Rows from block 5 of the encoder of a small masked image model, named by matrix and row number. Rows with one number belong to one neuron. Each number is 200 + 20 x the weight over its row's rms, rounded and kept within 0 to 999. All counts start at 0.
Before each neuron's rows are labels from the 100 images, of 14976, where the neuron reaches its highest value: "colour at peak" is the nearest of a few named colours to the mean colour under the peak. Only what is clearly more common there than usual is listed. The data: gratings and oriented noise at many angles and scales.
# fc1: MLP up (encoder.blocks.5.mlp.fc1.weight, 512x128), inputs 64-127
# fc2: MLP down (encoder.blocks.5.mlp.fc2.weight, 128x512, transposed), outputs 64-127

colour at peak: pink
fc1.472,159,200,181,207,185,199,212,180,196,215,176,197,168,216,169,178,202,197,223,208,203,175,198,187,190,203,214,178,187,210,226,172,214,230,212,218,197,218,197,211,207,177,201,201,202,187,198,219,192,186,207,191,222,220,229,171,201,176,185,187,184,205,235,191
fc2.472,240,204,201,211,235,194,196,186,222,161,169,188,215,184,200,172,193,205,209,192,215,205,206,229,208,187,206,203,210,211,168,194,217,189,187,198,200,199,195,197,213,219,192,204,201,196,210,205,176,193,195,216,150,224,201,224,213,201,204,253,177,218,195,164

colour at peak: black
fc1.22,158,201,197,178,214,225,193,238,207,177,199,176,216,213,201,211,230,180,193,190,181,231,203,206,203,184,181,200,220,192,192,203,200,129,222,213,177,218,210,160,193,226,196,226,188,211,202,174,180,193,204,207,185,229,180,226,185,250,189,177,184,213,213,198
fc2.22,219,188,200,189,206,201,216,202,177,198,182,212,192,185,200,203,138,193,207,210,207,206,195,195,210,196,207,196,198,223,216,217,204,194,203,193,174,195,208,164,176,200,200,204,198,193,194,197,196,176,199,200,215,156,211,203,151,201,216,206,178,261,220,195

colour at peak: brown
fc1.38,186,210,205,210,210,207,204,234,204,214,163,132,195,204,211,191,228,179,169,175,180,192,226,208,193,201,214,183,188,188,209,188,196,216,176,206,211,170,218,195,161,190,179,214,185,228,192,181,175,178,218,213,197,200,225,207,198,204,244,191,193,184,209,214
fc2.38,218,195,206,185,192,215,207,205,185,184,190,217,220,205,187,201,194,216,223,225,179,203,177,174,205,180,199,214,177,193,205,195,205,200,252,228,186,188,189,195,240,200,187,212,218,175,187,193,213,155,195,190,173,214,224,208,162,191,191,196,204,190,211,208

colour at peak: purple
fc1.145,211,190,206,176,175,214,207,224,180,248,213,207,205,180,217,179,226,151,190,177,156,207,194,192,212,201,221,206,231,215,174,202,195,207,231,174,211,171,206,216,210,163,207,231,178,205,175,184,232,190,200,220,149,198,198,215,188,194,215,195,194,223,192,199
fc2.145,213,201,189,166,194,196,198,210,213,184,188,195,204,200,208,194,207,202,226,165,224,197,185,222,216,222,181,184,216,203,165,202,224,215,210,171,230,200,204,180,230,192,192,204,189,158,219,217,213,216,211,215,207,181,203,185,181,189,171,188,194,190,220,184

colour at peak: black; brown
fc1.385,205,224,191,198,213,211,199,197,204,230,158,182,180,216,186,206,213,211,265,186,217,205,220,213,200,200,205,196,203,244,224,212,216,175,198,229,197,195,222,184,166,205,186,207,198,185,192,193,187,198,202,192,187,181,170,220,240,199,218,179,209,199,226,147
fc2.385,191,231,204,177,165,202,218,185,211,239,184,203,192,210,198,235,184,183,221,169,185,197,215,194,209,207,189,208,201,247,194,173,211,173,210,241,204,214,208,197,170,211,199,188,197,174,149,193,182,205,195,205,190,202,220,187,165,196,211,188,214,227,219,220

colour at peak: pink
fc1.141,211,206,197,182,197,185,213,206,189,188,205,189,191,204,193,218,224,197,188,191,223,170,232,241,169,196,191,220,206,214,185,206,192,191,188,227,217,181,185,201,196,216,195,210,222,178,188,189,230,170,207,163,198,219,174,195,209,165,186,215,213,160,202,167
fc2.141,196,201,210,197,166,199,180,200,184,233,243,183,223,201,207,213,195,199,191,193,183,188,191,216,213,190,207,213,206,204,184,251,193,204,192,198,199,176,203,179,198,216,206,187,187,166,220,196,218,207,196,206,185,172,185,186,189,198,212,198,245,164,206,207

colour at peak: brown
fc1.51,222,195,179,178,194,204,218,215,193,208,178,236,178,234,195,204,201,225,214,151,195,165,252,187,171,187,234,199,210,223,218,206,204,179,175,179,208,188,205,168,199,197,194,196,190,172,214,188,198,187,203,204,211,217,193,204,223,157,213,211,232,227,220,189
fc2.51,200,189,209,171,216,186,201,200,203,208,197,188,211,194,219,189,211,218,178,187,197,190,278,207,222,211,216,197,193,210,204,197,182,209,190,188,203,213,185,259,185,187,212,207,157,248,177,202,183,266,193,213,184,183,216,258,211,199,212,182,188,209,174,203

colour at peak: cyan
fc1.179,206,235,148,180,217,217,212,213,232,202,182,199,161,245,195,189,187,209,217,205,215,179,175,234,210,202,202,211,171,216,230,212,210,172,228,194,205,227,218,199,182,205,205,212,211,215,218,204,172,216,159,185,204,234,168,198,201,213,185,241,179,217,203,207
fc2.179,202,175,198,212,189,196,197,190,199,170,214,220,255,179,208,203,169,188,179,191,198,197,183,181,188,211,199,191,213,230,204,196,191,185,176,208,203,157,196,167,227,187,205,188,223,176,168,198,223,184,221,210,206,202,209,186,210,201,246,135,215,195,242,242

colour at peak: purple
fc1.475,194,221,164,180,177,240,220,180,204,172,202,207,167,212,199,184,228,214,238,204,207,208,167,218,164,216,213,218,207,193,245,188,185,207,200,222,193,197,202,234,176,177,162,186,228,216,210,219,188,203,192,203,188,203,184,167,223,208,174,243,196,195,231,196
fc2.475,179,243,195,211,183,206,220,189,206,208,205,200,239,200,217,172,214,224,186,214,199,197,195,192,182,182,215,199,222,216,204,216,224,207,198,245,205,221,198,229,206,190,196,199,193,201,194,205,247,210,186,190,202,220,190,213,199,211,170,144,214,199,216,271

colour at peak: purple
fc1.54,179,254,207,204,210,226,201,222,199,228,208,181,219,217,219,199,216,232,241,189,211,205,195,241,179,181,189,206,221,197,219,198,224,206,236,211,197,196,205,222,204,198,176,204,199,204,187,191,219,178,213,191,211,159,200,194,208,177,174,187,176,188,231,214
fc2.54,211,191,216,203,188,194,177,193,183,220,168,201,192,197,206,199,181,213,215,190,208,193,210,219,214,189,184,224,195,180,164,213,187,223,227,202,203,158,197,210,244,217,195,195,198,272,152,212,217,225,193,196,184,179,164,207,215,194,182,196,163,217,218,204

colour at peak: white; pink
fc1.289,176,183,182,229,151,200,224,182,195,239,189,206,201,202,194,168,205,233,220,210,201,199,198,184,178,210,207,190,208,178,189,184,203,218,197,179,226,176,211,194,207,171,216,208,165,193,209,218,173,193,191,193,188,169,218,212,230,219,179,215,176,207,202,182
fc2.289,207,171,192,167,197,193,192,192,197,170,178,193,184,202,199,208,234,217,148,175,203,207,200,195,199,214,212,182,195,217,230,120,179,204,204,177,220,204,198,170,231,210,198,198,171,217,222,209,189,190,189,198,210,236,202,215,194,211,179,208,205,208,166,215

colour at peak: pink
fc1.114,177,214,218,193,195,187,207,181,160,205,184,177,222,197,195,172,224,217,185,186,211,201,196,208,171,216,178,215,206,174,178,152,208,212,208,217,191,160,201,218,220,185,166,213,169,186,166,204,204,145,209,176,230,215,201,175,216,180,191,213,184,179,200,199
fc2.114,180,183,194,218,190,223,204,215,185,177,226,190,203,193,202,197,194,185,234,212,204,212,202,183,202,202,228,206,198,190,117,218,206,230,206,206,212,176,196,270,175,199,208,203,221,173,217,208,195,172,196,209,215,184,200,201,207,200,245,190,211,170,224,203

colour at peak: white
fc1.73,186,192,204,219,174,214,189,210,196,228,213,151,206,204,183,161,169,184,228,196,200,215,167,184,203,183,185,198,203,207,211,204,231,207,209,203,194,179,209,235,214,203,203,223,204,222,167,237,167,188,193,211,216,188,215,191,175,217,210,173,154,219,195,192
fc2.73,191,180,224,220,192,202,201,179,194,227,184,233,178,200,208,188,172,171,227,213,193,191,146,175,192,212,203,185,210,138,224,206,210,195,220,234,198,215,196,183,179,201,213,203,224,183,222,196,215,175,202,220,226,220,206,198,183,200,188,208,198,254,270,207

colour at peak: blue; purple
fc1.389,207,221,167,218,223,234,210,188,207,182,181,209,187,237,211,183,199,221,232,213,213,204,197,241,160,206,211,183,203,189,257,198,204,171,208,209,198,223,202,199,180,209,168,198,207,190,178,199,180,202,192,192,199,214,185,193,198,211,179,226,177,192,206,194
fc2.389,214,214,205,205,217,190,213,202,177,196,210,203,252,200,214,223,209,214,201,201,224,207,192,186,188,191,220,204,199,220,196,179,197,195,202,236,198,200,201,195,175,206,210,190,259,186,197,207,237,193,182,196,217,179,195,208,194,169,225,167,201,194,259,277

colour at peak: black
fc1.476,179,208,202,198,194,239,221,195,211,172,206,181,190,192,234,193,237,194,204,185,162,215,193,200,190,208,188,165,175,221,188,185,242,184,174,186,180,206,193,188,171,168,216,188,199,210,192,188,215,208,234,180,208,211,215,238,224,188,198,191,216,212,176,216
fc2.476,205,197,209,184,197,205,195,204,167,181,188,211,197,182,208,253,153,199,224,169,186,207,192,209,202,197,218,202,209,240,182,164,202,219,209,208,208,187,193,197,227,200,198,220,182,161,191,178,215,168,216,204,231,175,212,213,193,196,202,182,178,213,229,220

colour at peak: pink
fc1.465,208,198,197,162,211,192,239,214,189,207,179,187,219,206,193,204,215,177,191,209,173,200,223,198,194,190,206,201,213,214,193,178,194,178,207,170,222,175,215,171,211,198,203,224,179,205,224,182,158,189,184,197,206,220,185,210,189,181,199,217,207,208,225,188
fc2.465,191,193,195,229,225,195,193,201,208,165,188,215,198,197,196,165,204,207,246,221,212,203,185,170,188,208,204,200,199,222,195,235,185,175,198,218,172,192,213,228,177,212,188,209,223,153,150,210,214,196,198,178,224,218,181,205,205,193,195,189,193,218,184,218

colour at peak: green
fc1.19,170,228,184,223,214,208,248,183,189,225,223,167,202,231,195,209,220,195,226,194,203,196,249,182,185,194,199,190,206,158,223,194,194,187,201,234,215,214,225,180,201,205,177,217,209,176,223,191,213,177,188,185,202,221,194,208,213,179,158,221,189,190,213,201
fc2.19,199,208,209,235,226,193,214,195,230,173,157,232,188,207,203,225,222,219,194,177,186,187,233,202,217,195,186,192,195,242,191,168,202,200,211,179,210,236,202,206,211,183,212,209,158,209,192,183,189,183,205,197,199,207,191,220,226,213,178,208,168,247,163,176

colour at peak: green
fc1.183,168,232,181,228,195,203,189,191,209,187,163,189,188,212,194,179,187,193,202,195,186,181,219,181,186,204,212,185,185,206,211,172,216,200,181,222,205,221,204,188,155,203,178,207,185,209,192,210,153,196,194,195,192,201,166,222,243,198,191,184,179,177,206,190
fc2.183,214,224,195,204,187,215,187,220,208,227,215,215,189,199,213,224,188,214,193,205,192,203,197,179,215,196,199,216,189,147,248,185,204,196,204,232,163,182,210,191,234,192,198,195,181,232,156,207,147,215,208,197,202,161,194,203,230,196,216,213,144,161,227,207

colour at peak: white
fc1.111,182,182,201,217,215,189,252,199,187,226,159,177,190,233,201,199,212,188,223,180,215,204,249,198,171,188,175,208,233,186,210,198,217,190,207,177,187,184,203,198,206,205,173,246,178,173,182,169,182,150,212,170,224,195,197,191,221,178,211,193,191,191,214,200
fc2.111,195,169,198,199,223,214,197,196,190,168,191,184,181,195,189,163,225,196,193,180,219,197,216,186,228,210,193,200,232,211,173,202,201,215,195,155,253,213,188,194,212,205,209,197,178,182,194,206,242,218,199,215,176,205,206,210,168,198,200,258,262,174,165,201

colour at peak: green; cyan
fc1.386,183,166,188,180,233,208,224,195,209,175,162,197,185,206,177,130,245,170,198,193,178,179,182,191,201,186,195,196,190,187,197,177,207,231,194,213,210,167,226,226,186,200,208,209,202,195,173,214,144,194,198,197,189,202,220,198,197,222,222,202,219,239,200,160
fc2.386,218,193,190,215,201,183,195,221,202,178,146,213,225,218,204,242,193,210,161,243,178,191,224,233,198,194,211,197,206,174,159,220,199,200,193,202,219,227,199,170,192,191,192,197,215,188,248,191,201,191,222,196,201,216,171,215,196,207,205,172,245,214,187,154

colour at peak: grey
fc1.125,202,217,179,237,188,215,211,195,187,195,186,189,173,218,197,169,204,202,212,209,182,193,239,192,182,182,213,186,197,264,185,220,241,185,203,171,215,155,196,201,187,199,178,216,185,168,190,185,220,182,201,196,232,198,207,217,207,201,193,200,188,204,178,151
fc2.125,194,255,190,235,176,197,206,198,202,214,176,223,186,196,210,187,188,222,203,190,191,206,196,197,208,199,202,209,184,271,190,209,208,194,191,187,198,175,203,225,220,200,204,208,180,179,190,185,207,177,217,198,209,170,181,201,204,202,201,181,200,212,217,200

colour at peak: white
fc1.107,182,207,182,174,212,206,221,206,150,210,220,177,213,212,198,210,191,202,183,176,217,187,195,224,192,206,208,182,190,200,169,196,199,197,230,196,213,184,219,213,204,199,220,212,182,145,232,222,191,189,191,185,205,192,148,204,222,202,204,218,198,175,192,175
fc2.107,171,211,212,219,192,191,211,192,216,256,202,209,188,185,190,206,183,218,208,190,185,199,219,234,183,203,211,205,181,197,209,226,216,187,194,209,217,193,199,208,217,194,200,190,172,205,238,195,193,208,184,192,161,181,232,208,204,203,188,190,225,197,174,174

colour at peak: brown
fc1.75,177,202,164,171,215,232,230,185,237,226,150,180,194,219,208,171,209,192,221,213,200,207,183,187,195,194,208,204,193,231,240,179,209,207,203,202,224,192,219,223,165,187,204,199,196,227,221,199,179,216,189,194,238,213,223,192,230,206,209,202,180,205,227,180
fc2.75,213,198,212,206,208,207,212,201,196,232,190,202,247,204,200,205,214,180,174,210,200,185,222,241,212,205,196,205,186,240,200,179,189,214,202,206,226,229,202,192,145,223,216,203,252,187,196,202,211,220,185,202,211,216,249,189,178,202,215,169,217,217,207,218

colour at peak: black
fc1.326,223,224,183,180,212,196,208,192,184,217,196,203,144,212,173,197,195,218,189,209,179,181,237,190,194,174,243,134,217,191,235,206,223,180,176,184,208,227,196,198,211,196,221,211,223,189,199,211,206,207,208,236,207,215,182,219,182,197,230,171,184,211,212,181
fc2.326,188,158,196,233,213,208,195,208,198,203,187,206,254,193,179,231,246,190,221,205,213,194,219,167,201,200,208,206,195,191,179,219,202,200,193,189,227,213,193,188,184,216,187,188,223,198,182,203,200,221,188,204,206,174,184,187,213,189,188,252,194,199,201,172

colour at peak: yellow
fc1.470,173,193,200,199,160,206,213,223,164,198,195,201,214,199,201,169,196,183,219,185,182,208,191,225,192,169,189,193,208,199,198,222,203,180,189,214,202,209,200,189,187,195,218,224,216,178,175,206,223,199,214,208,184,217,228,222,191,200,200,145,213,242,234,194
fc2.470,211,224,192,189,213,200,213,212,205,221,176,208,159,214,202,231,216,206,196,203,199,213,214,203,193,217,195,211,220,159,189,230,205,211,203,198,185,165,182,231,165,192,210,207,178,220,194,199,198,195,193,199,161,186,205,209,215,203,213,220,162,201,217,232

colour at peak: brown
fc1.486,191,244,181,190,181,197,239,183,189,173,232,202,225,227,202,207,185,212,199,180,224,160,218,160,183,199,190,189,178,187,181,188,227,210,196,204,219,196,228,200,217,208,173,217,193,143,218,220,181,178,189,186,193,200,168,191,210,196,196,198,198,202,162,185
fc2.486,194,130,195,201,191,203,213,199,204,223,205,209,213,207,199,267,217,180,180,183,233,189,207,189,203,190,208,196,179,221,184,158,197,212,190,194,246,172,188,195,218,205,192,213,164,223,188,198,190,199,216,207,182,138,230,200,206,205,196,201,209,232,188,207

colour at peak: black
fc1.345,210,236,179,199,198,216,204,185,192,241,154,206,181,207,214,181,206,223,259,199,209,195,208,203,181,204,211,175,201,274,196,202,230,185,202,185,221,184,200,188,165,184,182,197,190,169,174,182,196,199,200,196,207,197,208,223,204,181,202,200,185,209,230,142
fc2.345,204,249,200,228,157,190,212,191,216,215,186,210,183,196,218,168,218,241,247,200,202,191,201,194,204,206,203,202,182,258,225,203,222,195,203,208,205,207,205,229,171,199,198,193,210,207,156,198,211,211,199,195,208,194,218,171,199,206,183,189,212,210,200,230

colour at peak: purple
fc1.2,210,193,202,241,191,199,198,193,191,197,196,175,211,223,203,167,194,216,196,185,185,218,198,226,204,205,191,202,197,185,179,200,179,205,228,223,212,188,221,218,238,192,188,213,208,211,189,192,233,169,212,193,201,192,135,193,200,183,205,168,192,200,212,211
fc2.2,205,194,196,184,221,198,205,200,203,178,178,198,215,214,217,224,161,181,209,200,219,198,190,194,207,222,206,189,208,213,225,191,190,169,200,207,196,197,226,165,172,195,206,197,172,193,202,198,210,218,208,195,185,163,239,198,247,197,187,189,200,205,176,219

colour at peak: white
fc1.276,176,194,188,227,170,205,211,242,175,222,138,166,173,216,190,179,227,171,201,179,209,175,221,193,187,166,218,186,207,188,196,219,215,196,202,209,186,188,223,205,160,192,183,229,173,218,169,190,182,173,214,210,222,187,200,203,233,207,225,218,185,199,199,210
fc2.276,185,196,204,220,226,199,207,196,207,210,215,198,157,183,194,186,180,198,225,232,206,175,216,179,175,210,219,202,199,208,180,185,212,184,217,224,189,201,200,225,211,185,206,187,160,202,246,200,228,170,198,196,243,170,236,203,203,199,209,244,188,198,182,223

colour at peak: purple
fc1.34,197,178,185,184,214,203,189,214,178,192,169,189,214,199,209,179,217,161,271,187,188,187,204,187,160,203,221,159,203,195,162,192,202,211,195,177,226,192,195,181,189,195,178,188,189,175,184,190,209,183,233,188,194,233,199,196,185,203,219,206,213,198,186,207
fc2.34,193,203,204,197,238,193,158,201,196,211,131,200,175,207,200,214,175,197,200,188,239,197,198,212,210,218,194,203,214,177,203,216,197,188,191,209,154,189,213,203,178,184,200,201,179,251,211,198,198,233,215,214,200,158,196,175,209,195,214,198,173,213,199,209

colour at peak: red; orange
fc1.266,181,202,218,212,199,225,181,209,208,199,176,155,173,196,176,210,197,183,226,197,177,208,175,199,201,173,200,182,212,204,208,233,210,201,194,241,200,179,185,224,203,173,192,208,201,224,209,174,185,166,222,214,218,188,210,215,236,180,212,184,155,216,238,149
fc2.266,213,223,207,187,193,208,194,206,223,195,173,202,183,186,214,195,201,231,214,192,195,201,221,207,191,203,218,205,189,223,199,199,194,202,197,235,188,189,211,208,204,172,185,186,197,209,198,208,191,204,200,202,194,197,191,207,248,201,218,192,202,217,228,265

colour at peak: blue
fc1.257,160,217,171,207,193,219,187,184,203,176,168,173,217,214,186,219,183,209,191,196,211,207,193,222,187,205,171,201,175,251,189,203,202,185,214,221,224,231,252,218,166,178,191,204,147,200,194,195,165,203,184,187,213,203,216,188,206,207,209,180,188,207,213,138
fc2.257,209,154,201,176,175,200,201,207,197,194,203,230,190,218,203,250,195,187,189,186,206,208,206,196,211,194,199,197,224,162,205,178,191,195,189,193,231,180,195,188,266,202,206,198,173,211,217,199,194,196,205,197,200,221,199,199,181,191,186,170,194,188,183,190

colour at peak: purple
fc1.422,207,199,187,209,203,239,199,214,190,186,189,205,200,226,230,204,210,212,272,200,195,210,199,227,166,182,204,187,209,213,241,232,242,164,208,217,187,223,169,194,180,205,183,194,211,203,152,190,192,197,229,199,203,171,194,208,217,200,157,217,194,188,204,212
fc2.422,206,142,207,187,199,205,176,203,197,218,205,197,209,204,202,213,220,193,229,220,218,210,175,264,229,189,197,212,166,190,197,186,184,199,201,201,237,206,211,205,195,217,204,202,251,229,258,194,188,186,181,202,205,208,234,199,212,194,219,172,195,227,193,225

colour at peak: brown
fc1.72,225,204,210,174,172,197,187,208,183,168,222,188,185,189,235,215,194,175,177,194,208,228,182,223,189,198,205,193,209,184,201,218,180,202,206,178,195,220,202,173,214,201,181,200,181,205,205,200,217,210,224,207,184,180,158,166,202,212,204,196,218,175,226,213
fc2.72,193,198,199,224,235,207,191,193,208,218,241,194,203,191,202,194,179,188,203,225,173,194,211,167,202,215,183,198,195,172,218,195,185,212,202,237,202,236,203,217,184,190,201,214,222,163,190,202,187,198,219,199,227,229,229,176,201,212,242,229,181,210,220,195

colour at peak: green
fc1.126,204,191,202,190,192,183,197,183,193,192,166,177,205,205,196,184,203,196,206,241,194,198,213,186,237,190,194,182,163,188,171,218,194,195,186,195,207,196,229,186,187,196,225,229,199,189,205,195,184,205,178,198,217,212,183,212,199,179,180,200,211,175,195,189
fc2.126,173,207,201,206,219,208,153,188,203,221,179,230,171,188,200,231,204,158,161,214,176,208,203,167,230,215,190,204,171,184,230,213,203,197,213,212,210,185,215,203,183,205,193,188,152,220,188,187,238,202,203,185,213,175,215,202,191,193,183,193,217,190,180,200

colour at peak: white; pink
fc1.346,196,164,183,241,207,223,203,227,192,190,168,203,183,221,186,173,213,189,212,181,210,210,204,206,161,175,214,188,212,236,208,203,208,186,212,183,225,164,201,211,171,175,185,208,202,206,187,174,190,185,196,207,229,169,204,218,235,187,221,204,222,201,209,191
fc2.346,190,184,204,232,219,204,157,194,189,198,187,213,187,192,195,203,165,188,182,208,196,209,224,215,214,208,195,202,204,192,202,219,184,199,218,215,225,198,194,217,194,195,199,202,174,227,214,191,259,194,202,214,238,200,260,210,172,212,217,204,219,204,214,224

colour at peak: brown
fc1.364,182,202,176,181,201,259,211,183,204,243,197,194,181,225,192,173,196,207,239,187,170,201,192,197,192,186,214,191,199,181,250,217,226,183,206,184,202,209,213,182,185,197,188,186,211,216,193,195,180,204,180,213,178,203,196,227,210,213,180,207,192,210,207,207
fc2.364,214,199,213,243,158,191,195,205,227,261,207,199,165,197,212,172,255,207,209,175,214,207,226,170,213,183,206,205,170,182,237,199,216,203,200,199,204,240,208,190,209,192,199,186,183,235,189,215,185,222,196,179,213,248,218,214,198,186,194,190,182,189,179,201

colour at peak: pink
fc1.217,223,187,186,200,169,206,221,191,187,205,174,217,193,218,174,161,224,222,225,217,194,208,212,213,175,196,202,219,203,165,232,188,204,200,200,204,244,190,210,206,193,174,198,218,201,193,157,195,176,159,202,193,238,218,183,212,191,212,185,211,211,193,209,195
fc2.217,225,230,208,187,232,186,176,216,199,208,197,198,222,204,190,162,157,207,237,211,201,195,225,221,195,208,190,201,203,231,199,231,201,185,212,213,186,185,199,217,218,194,198,210,171,230,249,209,226,204,210,201,217,161,211,195,200,208,215,192,210,171,217,229

colour at peak: red; brown
fc1.85,172,173,209,199,203,210,203,179,197,194,191,189,196,187,198,202,215,183,218,196,177,193,184,206,186,176,235,163,215,213,199,167,220,230,197,189,186,187,186,197,178,162,204,190,212,241,184,177,202,172,229,228,237,214,203,197,232,181,188,196,180,204,220,176
fc2.85,191,211,192,209,216,196,203,198,198,163,213,181,219,202,225,219,230,220,204,174,198,208,194,222,203,209,189,193,193,202,202,215,183,213,196,213,189,212,207,203,202,209,219,194,233,224,216,198,187,218,186,194,235,182,216,210,229,227,208,166,215,175,254,227

colour at peak: black
fc1.9,203,206,181,203,191,202,185,208,200,205,200,191,209,205,214,169,178,197,210,176,201,203,166,222,198,212,195,205,183,261,198,186,210,201,203,207,223,186,215,226,181,202,172,210,217,233,139,209,191,194,181,181,180,215,178,187,186,195,209,195,196,183,172,220
fc2.9,198,180,207,223,162,205,173,208,199,234,182,190,191,191,200,189,212,213,192,183,191,216,235,211,196,198,195,194,188,164,172,225,209,210,192,204,215,194,194,243,183,193,195,211,215,211,222,219,173,209,204,198,170,159,225,196,216,209,210,231,151,220,181,185

colour at peak: pink
fc1.221,171,200,181,231,199,230,208,212,195,215,186,203,225,220,195,189,186,176,197,173,182,188,222,220,192,198,219,196,218,235,177,187,216,201,233,187,226,221,197,219,176,178,184,218,161,168,183,200,178,169,175,204,241,204,211,184,190,169,224,186,200,212,202,194
fc2.221,177,191,203,177,196,194,199,216,234,212,189,194,199,199,188,198,173,198,184,182,193,185,221,192,198,193,203,200,195,214,203,207,204,205,210,190,187,221,182,195,195,212,191,205,225,173,194,200,226,225,186,210,168,222,248,195,159,209,177,182,219,183,194,158

colour at peak: cyan
fc1.428,220,200,170,205,201,210,225,208,226,195,160,207,188,213,200,181,184,207,222,201,211,178,210,204,205,217,184,203,188,189,258,217,211,190,202,186,213,249,208,200,209,196,177,210,207,181,167,197,202,201,176,183,241,239,192,194,190,215,164,199,208,204,197,217
fc2.428,236,223,192,199,190,189,211,192,203,185,197,197,197,206,200,219,181,206,193,183,204,200,178,221,206,205,202,188,208,180,205,195,199,211,195,205,183,159,199,184,220,206,206,203,215,249,251,204,159,205,202,203,212,164,200,218,263,197,198,205,168,230,223,230

colour at peak: black
fc1.270,155,230,190,166,190,222,177,240,205,213,215,186,205,211,198,180,183,228,211,186,203,233,171,236,189,205,187,209,195,242,189,213,205,203,235,191,227,194,228,207,185,217,204,216,198,219,198,213,188,198,171,198,204,180,189,217,187,241,160,169,178,202,204,179
fc2.270,207,213,189,177,194,203,218,197,199,176,164,225,196,196,187,209,207,200,232,196,193,184,201,223,217,191,203,224,207,186,193,279,213,172,204,222,171,199,231,188,168,195,209,184,202,224,188,196,208,222,217,185,190,180,192,180,194,201,212,225,170,178,207,207

colour at peak: grey
fc1.468,242,225,191,174,190,190,161,162,188,212,139,214,183,200,157,188,190,198,180,167,176,194,196,187,201,193,240,192,197,216,213,208,234,201,209,198,206,202,194,213,194,202,205,214,174,215,155,201,187,180,175,210,191,225,232,188,177,204,225,232,206,191,174,207
fc2.468,217,218,204,169,209,192,193,195,193,193,231,203,186,199,191,145,222,210,214,218,195,204,238,216,182,203,216,193,194,239,181,227,224,207,182,215,247,228,191,235,208,194,187,208,195,190,174,196,203,164,201,198,200,232,183,212,169,199,204,207,227,214,222,226

colour at peak: brown
fc1.368,194,185,194,199,210,216,200,214,200,178,193,173,197,196,185,173,195,218,200,193,203,234,159,235,205,214,173,220,193,202,194,212,228,211,230,190,206,198,205,242,199,212,205,209,229,231,197,211,202,193,180,201,205,206,196,165,164,237,186,214,172,191,176,181
fc2.368,192,207,219,191,118,200,211,199,178,211,193,208,202,196,207,188,182,209,195,193,214,204,241,165,208,213,204,207,212,193,163,237,201,202,192,198,180,184,199,232,221,210,204,215,185,204,200,206,186,205,190,190,164,171,195,205,192,204,214,214,190,148,205,172

colour at peak: cyan
fc1.255,209,239,185,157,204,191,186,176,188,188,164,192,209,211,196,164,158,179,176,181,192,177,200,192,191,200,206,196,180,184,209,185,207,216,190,221,217,213,232,209,160,186,193,215,169,192,166,220,201,194,184,181,212,221,198,201,230,169,188,229,197,228,208,179
fc2.255,225,229,192,186,193,198,223,188,208,213,198,193,190,202,190,168,208,223,236,201,211,197,200,190,195,211,207,192,202,250,200,162,189,205,216,197,227,183,182,209,245,216,212,201,193,201,192,205,202,194,210,207,216,193,210,204,216,198,194,178,228,213,229,215